A small contrastive image-text model, trained from scratch.
Model: 7.71M parameters, 24-pixel images, encoder arch vit, encoder norm layernorm, encoder activation gelu, encoder patch size [4, 4], encoder layers 14, encoder width 160, text encoder width 192, text encoder layers 12, text encoder norm layernorm, text encoder activation gelu.
Training: nadamw at rate 0.0014, batches of 256.
Data: trained on rendered scenes of coloured solids on a plain floor, 48750 training examples.
Rows from block 10 of the image encoder, named by matrix and row number. Rows with one number belong to one attention dimension. Each number is 128 + 32 x the weight over its row's rms, rounded and kept within 0 to 255. All counts start at 0. After the name is the row's rms in percent of the matrix's.
# v: attention value (encoder.blocks.10.attn.v.weight, 128x160), inputs 54-107
# proj: attention output (encoder.blocks.10.attn.proj.weight, 160x128, transposed), outputs 54-107
v.59 122 [128 128  65 128 128 128 128  88 128 161 157 128 148 175 125 128 128 174 142 182 128 145 193 128 116 128 128 128  99  66 145 133 200 128 165 146  91  74 128 148 128 128 128 128 114 102 128 128 134 112 128 128 168 103]
proj.59 116 [128 128 114 128 128 128 195 128  76 188 128 128 128 128 128 128  68  89 128 117 118 128 114 188  61 128 128 113 128 128  75 116 128 128 130  73 125 128 128 128  73 128 128 128 120 128 128 128 128  90 150 128 128 114]
v.60 124 [152 128 183 128 135  82 128 172  77 128 182 128  78 128 128  87 141 128 128  77 198 152 144 128 128 128 128 128 128 154  99 149 146 128  87 166 136 128 128 129 228 167 180 147 134 128 109 128 128 123  81  75 138 143]
proj.60 120 [128  65 128 157 128 153 128 128 181 165 128 128 128 170 128 128 128 172 128 197 128 128 128  62 162  63 128 176 160 143 157 128 154  87 191 148 117 128 134 128 137 128  72 123  95 128 128  48 118 180 128 128 118 128]
v.61 104 [128 128 128 128 104 128 186  60 187 139 128 148 187 191 128 128 101  89  96 172  44  77  84 128 128 184 109 128 185 113 128 128 128 128 128 142 155 128 128 128 128  70 128 157  52 151 142 126 146 128 183 193 128 142]
proj.61 094 [128 178 128  95 128  85 128 169  79  52 128 128 136  42 181 162 106 128 128  79 190 123 152 165 128 186 120  97 128 128 149 128 128 119  44 128 136 128 128 128 128 142 128 128 137 128  65 203 128 102 128 128 140 169]
v.62 092 [ 86  94 128 128  92 155 128  69 158 119  90 133 167 224 155 128 128 122 103 184 128  53 128 128 168 176  94 133 170 128 128  81 128 193 158 128 128 119 163 128  44  73  69 161  43 153 155 128 158 123 184 218 128 128]
proj.62 091 [128 128 116 128 180  49 128 178  47  64  76 187 128  94 198  91 128  62 128  85 128 130 165 170 107 185 128 128  89 128 136 128 100 128  66 128 142 128 148 115 100 184 182 138 167  78 128 168 128  89 128  87 149 128]
v.63 106 [ 67 128 172  94 128 147 128 128 173 147 143 119 128 118 128  66 174 128 128 128 128 186 161 128 128 128 128  68  86 128 191 178 162 128 128  57 128  57 125 120 128 203 128 128 128  44 169 181 144 140 128 128 128 128]
proj.63 108 [ 94 111  93 128 128 128 128 128 152 224 128 128 175 128 128 133  56 128 128 151 128 128 128 121 128 128 128 125 140 128 128 143  75 128 128 128 158 128 148 196 128 128 128 123 128 128 128  84 110  99 128 128 196  67]
v.64 119 [147 128 128 175 128  47 128 150  72 128 101  95 128 234 128 128 128 108 152 123 128  82  96 172  52 128 128 178 147 128 128 128 141 128 128  90 128 143  86 128 128 152 148 156 130 151 107 168 120 165 128 128 135 100]
proj.64 123 [ 78 143 128 108  44 143 128 106 177 128 128 128 161 103 189 128 128 128 128 128 114 123 128  65 108 128 201  74  85 128 165 128  65 128 128 172 128 128 130 136  54  58 128 128 128 128 104  50 119 161 122 184 128  38]
v.65 089 [123 128 112 128 115 180 128 179 128 128 128 128 128  72 157 167 101  57 113 128 128 208 128  88 128 128  95 128 128 154 163 161 128 128 128  66 128 128 128 163  92 128  95 138 128 128 128  87 128  62 128 128 128 128]
proj.65 081 [212 104 115 128 198 128 179 100  93 128 149 151  78 128 132 128 128 128 128 156  74 129 105 128 128 126 128 202 107 109 146 128 124 128  90  57 113 128 118 107 128 209 128 128 133 128  88 212 128 128 115  60  92 174]
v.66 111 [165 128 143 219 154 128 128 128  43 128 128 128 128 128 128  98 128  79 128 128 225  96 128 152  86 128 128 147  60 128 137 128 128 201  93  94 201 151  76 168 170 162 199 128 152 157 128 128 128 128 128 128 128 103]
proj.66 111 [128 128 128 157 128 143 148 161 128 128 107 211 128  89 223 125 128 128 111 128  86 128 128 128 128  96 128 128 128 130 162 128  55 118 189 128 128 128 140  47  83 128 128 136 129 165  75  55 128 128 106 128 105  68]
v.67 095 [108 128 128  73 140 207 128 133 160 128 140 128 128 128 128 163 128 132 128 111 162 128 128  75 202 128 128  67 128 128 128 128 128 109 128 127 128  88 205 128  20 128 128 128 128 128 164 128 128 128 169 183 128 128]
proj.67 107 [160  63  69 146 186 128 128 100  76  50 177  46 128 128  81 128 148 115 126 128 111 128  67 128 128 145  84 206 171 128 128 128 128 128 128 128 128 128 112 128 194 128 128 128 128  84 149 160 139 122 182  25 102 185]
v.68 052 [128 155 128 128  64 168 128  90 120 128 212 147 128  86 128 128 128 128 128 128 128 128 187 141 128 128 128 128 117 128 184 138 128 128 128 145  76 128 194 128 128  63 188  52 156  73 128 140 128  42 128 128 128 128]
proj.68 046 [128 255  27 124 128 115 128 229 128 128 128 113  86 213 128 128 128  94 128 128 128 108 126 128 128 128  70 171 158 188 128 128 213 128 135 109  99 128 157  86 128 128 122 128 237 128 211 175 128 128 128 128 128 128]
v.69 047 [128 102 128 219 118 128 128 188 128 167 128 255 128 128  98 128 128 128 128 128 128  70 113  54 128 128 128 128 128 137 143 128 128  69 167 128 146 128  96 128 152 128 128 180 128 128 128 128 128 128 128  86 128 128]
proj.69 049 [128 174 128 128 128 128 179 128 162 128 128 128 128 128 144 128 173 128 128 128  34 155 128 171  77 128 128 157 128 157 128 153 170 141 141  88 128  75 128 128 128 128 128 128 128 128  88 161 105 128 128 128  52  90]
v.70 098 [147 161 128 217 128  50 128 128  65 128 128 132 145 191 152  89  76 103 133 128 162 128 128 145  32 128 128 128 128 177 128 128 190 179 128 128 155 128  92 108 205 128 128 128 116 127 128 182 128 128 128 128 128  90]
proj.70 109 [ 98 168 128 128 128 128 138 111 170 180  92 168 128 161 178 128 171 128 138 101 128 126 128 128  87 128 188  75  56 152 140 128 128 129 152 144 128 128 140 128  54  85 164 128 116 128 116  72 128 128 104 199 128  32]
v.71 114 [128 109  98  67 128 197 128 102 199 153 110 135 145 128  78 128 172 128 128 128 128 128 128 128 128 128 156  73 128  85 128 155 128  80 128 128 102  67 198 152  20 128 128 128 103 136 128  83 107 128 128 177 128 183]
proj.71 114 [108  58  97 128 180  89 135 122  87  85 156  36 128  99  62 128 100 128 128 128 128 128  93 159 128 163 128 184 205 128 128 128 146 128  78 143 128 128 128 128 161 128 128 128 128 106 128 152 143 128 190  59 159 180]
v.72 118 [128 128 173 135 147  83 128 207  60 116 128 128 128 128 167 128  88 128 128  71 198  94 102 128 128  80 148 128  56 161 125 128  88 128  88  53 128 128 103 179 178 128 181 166 150  95 107 128 128 120 128 128 136  78]
proj.72 111 [128 165  98 128 128 128 133 128 128 132  97 128 128 128 189 130 166 160 124 128  89 123 128  71 128  79 128 128 133 170 173 128 114  81 198 128 128 147 132  58 128 128 128 128 141 166 128 128 128 174  88 128 128  41]
v.73 086 [159 128  84 128 128 201 128 128 177 103 162 128 128 128 128 143 128  84  78 172 128 128 171  60 128 128 128 169 128 134 138 128 128 128 164 128 166  80 128 128 128 137  99 128 123 128 128 128 146 128 128 128 229 128]
proj.73 088 [163 144 155 128 191  72 166 121 110 108 108 128 110 167 128  84 128 126 130 128 128 128  87 190 107 139 128 128 128 128 128 128 128 169 102  63 128  95 128 128 109 162 161 128 128 128 128 128 128  74 128 120  41 128]
v.74 075 [128 133  57 119 102 185 124 128 112 128 128 128 160 128 128 253 115 114 128 165 128 128 128  87 128  40 128 128  79 187 128 132 128 128 128 128 128 128 159 128 128  53  81 128 188 128 184  69 128  25 128 157 119 132]
proj.74 071 [165 128 103 128 208  91 126 152 128  58 128 203 128 180  87 128 174 128 128 139 105 128 128 180 128 128  73 128 128 128 116 128 182 205  93 128 124 104 125 141 128 128 128 137 128  59 128 128 128  76 138 128 128 238]
v.75 076 [128  96 128 128 128  77  49 128 128 128 128 113  87 128 142  96 128 102 108 128 128 130 128 157  96 108 128 128 128 128 107 128 104 197 128 128 171 110 116 128 158 128 163 178 128 128 102 128 128  18  58 120 188  85]
proj.75 074 [153 195 128 128  89 128 170 128 128 128  80 201 171 128 128 128 128 128 128 105  49 128  76  50 160 128 128  66 128 109 128 128  93 128 218 175 127 128 133 128  69 159  71 128 128 171  96 133 128 128 128 128 128  78]
v.76 081 [185 153 128 128 115 128 128  68 128 128 128  62 159 201  61 128 178 128 161 128 128 128 125 128 109 200 128 128 128  83 128 128 125 128 153 186 128 128 128 103 128 128 166 128 128 128 128 128  84 128 128 161 128 185]
proj.76 090 [ 34 128 104 128 128 128  90 189 105 128 189  88 183  71 128 185 148 128 128 128 172 115 128  57 128 128 182 166 159 128 128 128 128 128  65 174 128 170 128 128 128  47 128 128  90 108  88  80 125 128 128 128 160 128]
v.77 085 [110 128 122 114 128  87 195  36 139 128  28 128 128 128 128  79 128 157 128 153 128  56 141 157 128 128 128 128 236  81 106 128 128  76 128 128  84 153 128 128 124 128  80 128 128 128 117 128 128 202 153 124  36 128]
proj.77 070 [128 128 213 128  76 122 123 128 128 161 136 128 128 130 128 128 138  68 151 128 128 128 128 128 128 156 128 128 128 128 128 128 128 128 128 128 128 128 128 128 128 128 128 141  82 128 104 128 128 128 128 128 128 128]
v.78 101 [ 59  96 128 128 128 128 128 128 128 160  15 128 128 128 128 128  80  84 128 128 128 140 128 156 125 128 128  67 128 128 128 135 128 178 168 128 128  98 128 234  92 128 128 128 128 128 128 128 149 128  73 128 128 100]
proj.78 107 [163  84 128 165 128 128 128  31 128 128  63 128 128 100 141 128 128 128 128 128 128 115 128 128 128 140 151 128 128 128 128 128 128 110 123 128 128 161 128  83 128 128 128 124 142 128 128 128 128 197 128 128 106  89]
v.79 103 [134  49 109 136  99 128 108 179 184 176 159 199 106 114 128 111 128  54 108 128 128 206 128  89 128 128 128  84  62 182 160 158 128 128 128  91 148  68 167 128 128 128 128 165 128 128 128 108  88  35 128 144 128 128]
proj.79 096 [181 139  91 128 213  80 158  79  75  98 108  90 128 154 128 125 156 128 128 140 128 128 128 128 128 108  38 177 128 128 128  78 183 149 128  82 128 134 131 113 128 201 128 130 122 128 128 221 128 118 140  69  76 180]
v.80 083 [128 128 150  52 128  96 141 128 196  62 191 123 128 128  99 135 182 128 128 128  64 128 128 103 128 128 128 128 128 167 128 109 128 114 171 128 128  94 128  47 128 128  41 128 128  83 128 128 162 128 128 128 128 112]
proj.80 073 [ 94 128 128 101  69  80 128 128 128 128 128  46 149 255  39 128 140 128 128  59 128 128 128 128  51 125 167 128 128 128  96 128 175 166  83 183 128 168 128 128 128 128 178 128 116 116 128 232 128 128 128 128 128 200]
v.81 115 [130 128 175 181 131  81 128 172 128 115 128 128 128 128 128  22 128 102 128 128 161 128 128 175  84 128 170 156 112 128 128 128 128 204 120 128 128 113  68 182 188 128 128 151 128 128 101 195 144 116  87 128 187 128]
proj.81 123 [128 183 128 128 128 128 184  93 162 128  44 128 128 128 176 101 128 128 119 106 128 130 128  89 128 128 128  66 128 128 161 128  74  90 205 151 127 128 128 128  60  87 144 136 128 198 128  81 128 158 120 149 114  45]
v.82 088 [130 134 128 187 128 128 177 123 128  90 128 128 121 128 128 128 128 128 179 128 128 128  97 169  84 128 103 196 170 145 117 113 198 128 154 106 154 117  57 127 128 128 128 156 128 128 154 177 146 128 128 110 128  98]
proj.82 096 [118 128 205 115  68 128 171  80 152 128 128 152 128 152 143  97 142 172 145  84  93 128 128 159 114 162 162  38  57 128 128 169 128 128 128 128 128  82 146 161 128  78 155 116 128 128 128 103 104 126 128 128 128 128]
v.83 101 [128 128 128  68 106 215 128 128 182 128 128 162 128 141 128 128 128 176 128 165  72 128 128 128 177 128 122 128 154 128 128 155 126 128 128 172  91  92 189 113  39 128  66  70 139 128 128  47 128 134 204 128 128 182]
proj.83 102 [128  49 128 128 193 128 128 120  68 128 128  27  96 128  62 135 132 128 128 163 128 128 128 128 128 181 128 128 128 128  89  94 162 171  53 100 128 128 118 189 172 128 128 128 128  85 128 148 128  94 183 128 128 209]
v.84 088 [145 125 128 201 117 105 116 128 128 125 128 128  96  90 128  18 124 128  91 140 128 128 139 130 128 128 128 128 157 122 128 152 128 154 128 128 128 128 128 128 128 128 128 128 128 128 128 201 169 128  77  79 194 128]
proj.84 090 [140 203 128 186 111 128 195 109 128 185   4 128 128 152 128  85 128 128 121 128  73 126 128 155 128 128 130 103 128 146 128 128  94  71 128 128 128  89 128  56  72 128 177 128 128 186  80 146 128 118 128 128 107  98]
v.85 127 [ 99  78 128  93 107 201 128 150 174 128 131 177 115  69 137 112 128 107  95 128 128 190 128 103 208  94 128 128  90 128 128 160 128 125 161 100 119  81 139 128  44 129 101 128 128 128 143 128 128 100 119 128 128 128]
proj.85 121 [174  77  99 180 191  83 161 128  81  86 128  46  87  98 128 128 128 128 128 128 128 128  95 128 128 128  33 213 128 128 136  90 165 128 128  93 128 128 137 128 185 177 110 128 158 112 128 187 156 107 128  37 128 128]
v.86 112 [128 128 128 128 110 154 128 115 128 170 128 128 128 128 128 229 128 128 103 128 128 177 128 128 128 128  92 128 128 128 130 128  61 124  79 125 128 217 128 105 144  97 128 128 128 129 128  82 128 128 128 128 128 146]
proj.86 119 [128 128 128 128 128 128 128 205 128  97 223 241 128 128 128 145 128 128 128 180 163 128 128  72 129 128 128 128 128 128 128 128 128 153 130 128 132 128 126 138 185 183 128 128 128 128 128 128 128  57 128 165 169 168]
v.87 098 [111 128  92  55 128 171 128  98 128 128 128 116 128 122  90 203 141 128 128 128 128 179 128 128 128  90 128  90 128 128 128 128  86 128 146 128 108 153 188  66  71 128 128 128 134 139 122  74 118 142 151 176  32 128]
proj.87 105 [133 128 128 128 171 128  65 128 128  60 241  98 103 128  83 153 128 128 128 128 159 129 128 128 128 128 101 207 173 128 125 128 174 166  73 159 120 162 114 150 191 168 128 128 128  59 128 156 128 128 152 128 128 184]
v.88 093 [106  75  84  94 128 128 196  92 200 183  95  89 128  45 128 128 128 128 128 141 128 236 133 174 202 137 138  52 158 128 128 128 128  73 128 179  99 128 140 159 128 149 127 127 109 128 132 128 128 128 128 126 128 170]
proj.88 092 [128  94 128 127 128 128 128 128  93 104 128 128 128  89 128 128  66 115 129 138 182 128 128 128 128 152 128 169 187 128  70  89 165 141 112  81 128 160 128 128 187 156 113 128 145 128 128 219 143 128 128 128 128 205]
v.89 070 [102 128  94 128 134 165 128  37 128 128 127 128 100 128 128 181 128 128 128 128 107 128 128  57 168 128 128 128 178 128  90 128 115  73 128 128  96 128 172  46 114  12 128 128 128 128 110 128 175 140 160 171  33 128]
proj.89 068 [134  95  67 128 158 128  28 178 128 128 207 121 128 128  83 128 128 128 115 128 128 128 128 185  53 151 128 128 128 128 128 128 128 121  67 128 128 128 150 136 154 214 128 128 136  68 128 128 128 128 139 128 128 235]
v.90 088 [132 123 204 128 128  26 128 165 114 128  99 128 128 109 145  70 128 101 134 128 128 128 128 220  69 128 171 128  82 128 128  63  97 199 128 111 149 160  54 128 183 177 128 155 127 128  74 200 113  95 128  73 128 128]
proj.90 095 [ 99 205 159 128  52 164 128 128 128 155  50 172 154 128 128 128 108 128 122 104 135 128 146  33 128  92 128 128 167 161 165 128  97  83 128 149 128 128 128  92  78 128 132 128 128 161 128 128 118 128 128 180 167  61]
v.91 117 [128 128 148 166 145 141 128 128  59  99 128 158 128 104 173 224  77 128 128 128 128 110 128 128 128 128  63 184 110 128 128 162 128  88 128 149 100 179 147  62 128 128 128 147 128 128 128 128 128 128 177 119 107 128]
proj.91 124 [128 111 128 128 128 166  98 204 128 166 128 128 128 128 128 128 160 128 128 128 128 144 128 128 128  84 128 128  67 165 128 128 128 155 128  92 128 128 122 194 128 134 128 121  44 128 128 128 111 128 128 171 128 120]
v.92 052 [ 57  55 128 128 151 128 128 128 128 176  81 179 128 128  92 136 128 116 128 128 128 128 128  50 202  97 135 128 128 182 128 128 148 128 128 128 120  87 128 130  37 123  74 128 148 128 128  78 128 128 206 128 128 128]
proj.92 047 [128  44 128 128 174 128 100 128 108 128 128 113  56 128 128 128 187 128 144 201 128 128 128 173 128 128  56 174 128  40 128 128 132 128 128 128 128 128 128 185 128 172 128 140 128 128 154 141  93 143 143  67 128 128]
v.93 115 [128 128 128 156  88 128 159 147 128 140 174 128 109 128 128  71 143 128 153 157  71 128 111 128 175 128 128 111 128 128 128 128 120 174 131 128 128 128 128 150 128 176 128 128 179 128 128 128 110  73 128 128 239 153]
proj.93 125 [158 128 128 178 143 117 194  42 128 128 128 128 128 128 128 128 128 128 128 128 105 115 107 128 128 210  37  75 167 128 131 128 152 134 173 128 128 112 154 128 128 176 128 128 161 144 107 147 168 128 128 111  72 140]
v.94 065 [128  89  75 128 112 178 128 128 123 182  72 128 125 128 128 128 171 128 150 128  74 152 128 178 128 131  90 128 116  69 128 119 128  63 128 128 116 128 128 128 128 128 128 113 128 142 128  56  67 184 128 155  69 190]
proj.94 068 [128 128 128 128 128 128  95 167  81 128 210 128 128  29 106 161 104 118 128 128 128 128 128 117 188 128 128 128 193 128 128 128 147 135 102 128 128 128 128 184 159 115 128 128 137  72 128 120 140 128 149  68 206 128]
v.95 120 [167 110  81 174 128 128 167  94 185 128 142 161 128  46 128 128 167 141 116 133  71 128 166 163 175 156 128 128 128 117 128 149 128  84 124 165  89 116 104 128 112 128 122 128 128 128 128 128 139 128 146 128 183 155]
proj.95 108 [128 128 188 128 206 128 172 184  93 128 128 118 128 128 128 128  74 106 128 128 128 128 143 128 128 170  54 128 126 128 128 183 174 133 128  32 140  93 128 212 128 144 128 128 125  94  90 160 128  77 121 128 128 168]
v.96 089 [128 109 157 192 138 128 128 128 128 128 128 128 114 131 166  80 128  41  98 128 128 128 119  95 128 128 116 128 128 128 128 173 192 157 128 118 128  60 128 128 128 166 128 165 128  91 128 128 146 104 128 128 128 128]
proj.96 095 [128 128 170 151 128  84 169 128 128 128  60 128 128 206 128  83 148 128 138  95  82 128 128 180 128 128 128 105  63 128 114 128 124 157 128  72 116 128 118 128 128 172 128 136 128 164  73 178 149 107 128 122  68 128]
v.97 061 [128 128 128 173 128 128  65 128  29 157  80 128 128 162 128  78 128 128 128  53 128 128 128 128 128 128 128 128 124 128 128 128 122 128 128  75 137 128 128 128 180 128 128 152  19 128  97 128 131 128 128 124 102 128]
proj.97 067 [ 99 128 128 128 128 128  69 128 174 198 128 128 132 128 214 111 193 172 128 101 136 128 128  83 128 101 232 128 128 135 128 128  66 128 157 128 128 128 128  73 128 128 128 128 128 157 128  39 128 125 110 185 128  41]
v.98 098 [202 128  77 128 128 128  89 153 128 155 128 128 136 128 128 128 176 116 128 128 128 187 108 128 167 134 128 128   0  98 144  54 128 156 128 114 185 128 108 121 102 148 233 172 128 128 128 128  41  97 152 176 128 128]
proj.98 095 [ 52 114  78 159 178  96 128 128 118 128 128 128 171  22 179 183 128 128 106 181 128 128 128  19 164 128 128 179 200 133 183 128 128 128 128 140 144 128 135 138 142 128 120 129 131  97  47  59 140 128 128  85 138 138]
v.99 091 [128 128 147  94 128  87 164  71 128 125  90  71 128  93  92  83 156 128 165 129  73 128 128 189 120 186 159 114 162  71 128  99 158  88 128 189 128 128 124 124 128 128 128 128 128 128  70 180 128 176 128 128 128 128]
proj.99 087 [ 78 128 154 116 128 165  98 159 138 165  90 128 167 128 128 176 128 128 117 128 205 122 149 128 128 173 128 128 170 128  95 128 128 128 128 175 128 137 128 130 132  73 161 128 151 153 128 133  96 170 128 143 191 118]
v.100 059 [128 128 128 128 143 172  99 128 141 118 128 222 128 203 128 100 128 159  78 176 128 100 128 128 128 128 152 128 145 123 147 198 128 128 128 121 134 128 191 128 128 114 128 143 128 209 168 128 148 187 192 128 173 128]
proj.100 048 [128  65 135 128 162 128 142 142  76 128 128  77 168 128 128 157 187 128 140 128 128 114 128 197  85 128 128 128 128 128 106 128 100 128 128 123 149 128 108  79 103 141 128 152 135 128  96 128 128 128 196 155  51 128]
v.101 106 [ 46 128 128  69 156 132  94 128 128 128 128 149 132 128 128 128  45 128 128  65 128 128 128  41 145  68 128 128 177 132 128 128 128 128 119 128  67 209 128 128 135 128 128  52  76  89 128 128 128 170 128 128  72  85]
proj.101 100 [252 128 128 128 128 128  68 128 128 185 156 128  22 229 128  53 128 128 128 128 128 143 128 160 128 128  94 128 128 128 167 148 128 128 128 128 125 128 128 128 128 128  79 139 128 128 254 128 128 169 128  98 128 128]
v.102 081 [128 128 157 177 128  39 128 128 128 128 128 128 128 227  83 128 107 100 175 128 128 128  89 128  76 128 128 176 128 128 128 128 128 157 128 128 144 128 128 128 146 128 128 140  79 183 128 173 159 164 131 128 190 128]
proj.102 082 [128 123 186 130  46 128 128  77 173 128 128 130 128 128 150 131 128 158 128 128 128 128 128 128 147 158 194  26 130  99 148 128  73 128 128 128 128 121 136 128  26 128 128 128 128 176 128 128 128 166 128 160  65  54]
v.103 088 [128 128 130 184 128 128 128 128 120 128 128 131 128 255  92 128 128 180 174 128 128  99 128 111  70 223 100 128 183 128 128 128 167  73 128 128 128 128 128  77 128 128 128 128 128 128 128 150 127 128 207 128 128 128]
proj.103 090 [ 32 128 128 128  89 128  64 128 128 128 177 128 190 151 128 198 175 126 128 128 128 128 128 128  55 128 225 128 128 146  95 128 128 179  68 128 128 116 128 128  72  48 196 128  73  86 128 128 128 135 180 128 128 128]
v.104 086 [112 100 128 128 128 128 128 128 188 128 153 197 128  72 172 128  95 128 128 128 107 128 143 113 128 110 115 128 152 174 128 171 128 132 128 128 128 128 117 162 128 128  72 146 128  92 177 128 128  74 128  73 225 120]
proj.104 082 [177 159 128 139 158 128 128  94 128 128  39 128 128 163 128  81 128 128 128  98  92 138 128 128 128 128  49 128  76 128 128 128 128 128 128  67 128 109 128 126 128 170 128 139 128 127 103 186 128 110  83 128  94 155]
v.105 094 [157 128 128 152  82 111 128 128 128 128 128  72 128  70 128  75 162 128 128  78 128 128  89 128 128 128 136 128  67 128 145 128 128 128 128 152 128 128  81 128 128 170 198 160 146 128 128 128  98  74 128 128 128 128]
proj.105 096 [128 196 128 166 154 128 171 164 128 128  53 128 134 128 128 159  84  92 114 128 137 128 128 128 196 106 128 128 177 128 157 128  93  81 226 128 128 128 128 128 128 121 128 134 158 157  73 128 128 135 128  87 128 128]
v.106 085 [128 128 128 106 128 128 103 128 128 128 165 128 128 128 106 128 128  75 128 128 186 124 128  58 100 128 129 140 104 151 143 128 150 177 190  67 128  60 189 135 128  81 128 128 125 128 128 128 128 128 128 165 156 131]
proj.106 082 [128 128 128 100 128 128 128  67 115  82 128  85 128 162 128 133 182 128 128 122  40 128 128 162  75 158 155 128 146 102 178  86 128 128 128 128 128 128 115  68  76 128 128 139 104 128 128 133 128 128 128 128  73 128]
v.107 101 [116 128 128 128 128 197 128 128 156 166 128 128 128  71 104 128 128 157 128 128 110 195 120  80 128 128 128  76 128 128 128 128  51 128 128 133 105 128 128 128  55 128 118 128 134 128 128 128 101 128 128 182  81 128]
proj.107 120 [158  74  86 128 175 128 128 128 110 128 222  92  91  96  85 152 128 127 128 181 149 132 128 107 128 128  94 196 177 128 128 102 128 130 128 151 126 150 128 126 207 128  83 135 128  82 159 156 143 128 151  71 177 189]
v.108 085 [128 128  97 100 128 128 184  54 157 112 128 128 100  80 145 128 207 128 100 128  94 128 148 128 128 128 128  82 128  81 123 128  94  86 128 128 128  95  57  79  96 128 177 128  90 128 128  89 167 185 128 140 128 145]
proj.108 078 [128  67 128 169 128 128  74 189 104  90 128  92 128  65 128 186  66 128 128 128 180 130  90 128 128 128  85 194 146 128 128 107 128  88 155 128 128 172 128 128 128  86 156 138 128 128  99 128 148 128 128 128 165 128]
v.109 091 [110 113 137 121 128 161 136 128 168 134 128 128  97 131 128  67 128 128  82 128 170 128 128  59 128 102 128 128 100 130 154 164 120 128 187  93 165 128 128 176  76 128  71 165 128 128 153 128 137 128 128 128 211 124]
proj.109 086 [128 110 128 128 160  48 181  71 135  89 128  79 128 128 128 128 128 128 128 122  46 133 128 193 128 128 128 128 128 128 155 128 128 128 128 128 135 128 111 128 128 158 127 136 128 128 128 173 163 128 128  27  66 128]
v.110 098 [128 128 128  28 128 199 128 128 148 128 128 131 114 128 128 128 198 128 121 128 100 128 128  89 205 128 128  73 128  99 128 128 128 127 128 127 128 119 128 117  86 128 137  87 194 128 134  72 128  32 128 128 128 147]
proj.110 100 [128 128  78 172 128  60 125 128  82  42 128  71 128 107 128 128 128  59 128 128 112 128 128 128 128 128  74 201 128  92 128 128 128 128 128 128 128 137 128 128 192 208  97 119 185  91 106 161 152 128 128  44 128 191]
v.111 077 [109 128  80 128 154 182 128 120 164 105 144 128 131 128 128 199 128 128 128 209 128 216 187  71 150 128  78 119 147 160 130 171 128 128 128 128 128 128 166 128  84 128 128 110 128 128 187  56 128 122 128 128 157 137]
proj.111 084 [140  61 104 106 128 110 128 125  82 104 185 128 128 128 128 131 128 128 129 152 128 128 128 190 128 137 128 128 101 128  90 128 156 195  42  86 118 126 128 165 171 184 128 128 128 128 117 128 128  71 128 123  82 205]
v.112 116 [128 181 147 128 101  69 147 128 128 101 128  47 162 155  96 133 135 201 200 128  92 128 128 174 110 155 180 128 139 106 118  75 126 127 128 150  73 128 120 114 145 128 128  78 128 136 128 159 111 172 128 128  28 128]
proj.112 100 [ 81 128 125  93  77 128  89 163 127 128 128 128 128  87  86 184  92 128 126 110 128 128 128  78 132 128 128 128 128 123 128 128 128 128 128 185 121 128 128 128 128  69 133 136 128 128 187 101 128 173 128 146 204 117]
v.113 094 [147 128 128 212 128 128 153 128 128  87 128 128 110 128 181 128  92  74 128 128 157 128 178  90 128 137 128 187 204 161 128 128 207 128 128 128 128 128 128 128 128 152 128 128 136 103 128 128 182 128 128  72 199 123]
proj.113 104 [150 158 181 128 128 128 128 128 128 188  72 128 124 191 148  84 148 128 123 128  95 128 128 191 102 128 115  90  47 128 128 128  97 128  94  73 128 105 117 128  96 128 176 128  98 173 128 128 128 128 128 186  57 128]
v.114 110 [143 128 204 142 128  87  76 156  44 128 128 102 128 128 128 128  37 112 128  93 220 128 128 104  72 114 138 128  84 128 128 128 112 128 128  83 153 128 128 128 193 116 128 162 114 119 128 128 132 128 105 128  96 128]
proj.114 105 [128 128 128 128  62 165  88 128 197 128 116 198 156 128 176 107 165 128 135 128 130 124 128 128 128  69 219 128 128 128 128 128  80 119 128 128 128 128 128  73 128  97 128 120 124 148 128 128 128 133 128 128 128  44]
v.115 121 [148 128 128 128 128  73 148  81 115  86 142  87 137 213 128 170 128 182 149 128 128 128 128 137  63 178  89 128 203 128 128 128 128  75 128 160 128 128 153  52 128 128 128 128 128 128 128 133 128 172 164 128 128 128]
proj.115 127 [ 48 128 148  60  75 152  75 128 153 168 128 128 128 147 128 128 128 128 142 128 184 128 127 128  69 128 214 128  65 128  90 128 100 128 128 151 128 128 103 128  97  40 185 128  51 128 128 128  87 128 122 232 128  93]
v.116 082 [128 128 128 128 128 204 203  71 141 128 128 128 128 215 128 128 128 135 128 128 128 172 128  57 128 128  95 128 140 130 128 128 176 128 128 173 128  33 189  97  85 128 128 128 128 128 198 128  95 171 212 149 128 144]
proj.116 087 [128 128 128 101 180 128 128 128 128 147 128 108 120 128 128 129 156 128 128 128 128 128 128 163 123 148 128 151  62 118 128 128 128 128  49  52 128 128 110 202 155 128 128 119  34 140  68 128 125 128 153 128  68 128]
v.117 121 [ 95  90 128 128 155 128 127 128 181 129 128 128 104 119 128 101 113  54 128 128 144 128 128  66 128  99 116 128 128 173 128 196 128 145 128 128 175 128 153 142 113 101  57 128 128  86 172 128 165  79 134 128 128 129]
proj.117 116 [128 128 128 128 128  65 158  67 128 128 102 119 128 195 128  75 174 134 128 128  63 135 102 193  90 128  95 123  68 148 136 128 143 150  89  95 114 121 128  99 119 185 128 128 128 128 128 182 128 105 128 115 128 128]
v.118 124 [128 128 128 184 167 128 111 128 128  92 147 128 128 128 128  96 128  72 101 128 128 128 128  88 128 127 112 178 174 181 110 128 179 128 164 128 184 128 154 109 128 128 128 128 128 104 128 128 165 112 155  98 128 128]
proj.118 125 [128 147 128 144 146  74 140  78 114 128  97 128 136 202 128  93 176 128 128 100  72 118 128 205 128 128 128 128  58 128 113 135 128 162 117 128 130 128 128 117  89 128 167 128 128 130 128 142 131 128 127 135  41 126]
v.119 047 [ 81 128  84 128 128 128 149 128 146 173 128 128  83 128 128 128 200 128 128 128 116 128 128 128 186 179 128 128 140 146 123 143 128 115 128 128 128  80 128 128 128 128 128 139 128  75 111 128 128 170 128 128 128 128]
proj.119 041 [128 128 128 215 140 128 128 128 128 117 128 128 128 119 128 133 128  83 146  25 128 107  70 172  79 128 200 146 168 209  22 128 128 128 169 149 128 204  92 128  89 128 128 138 128 128 128 136 155 128 128 128 128 105]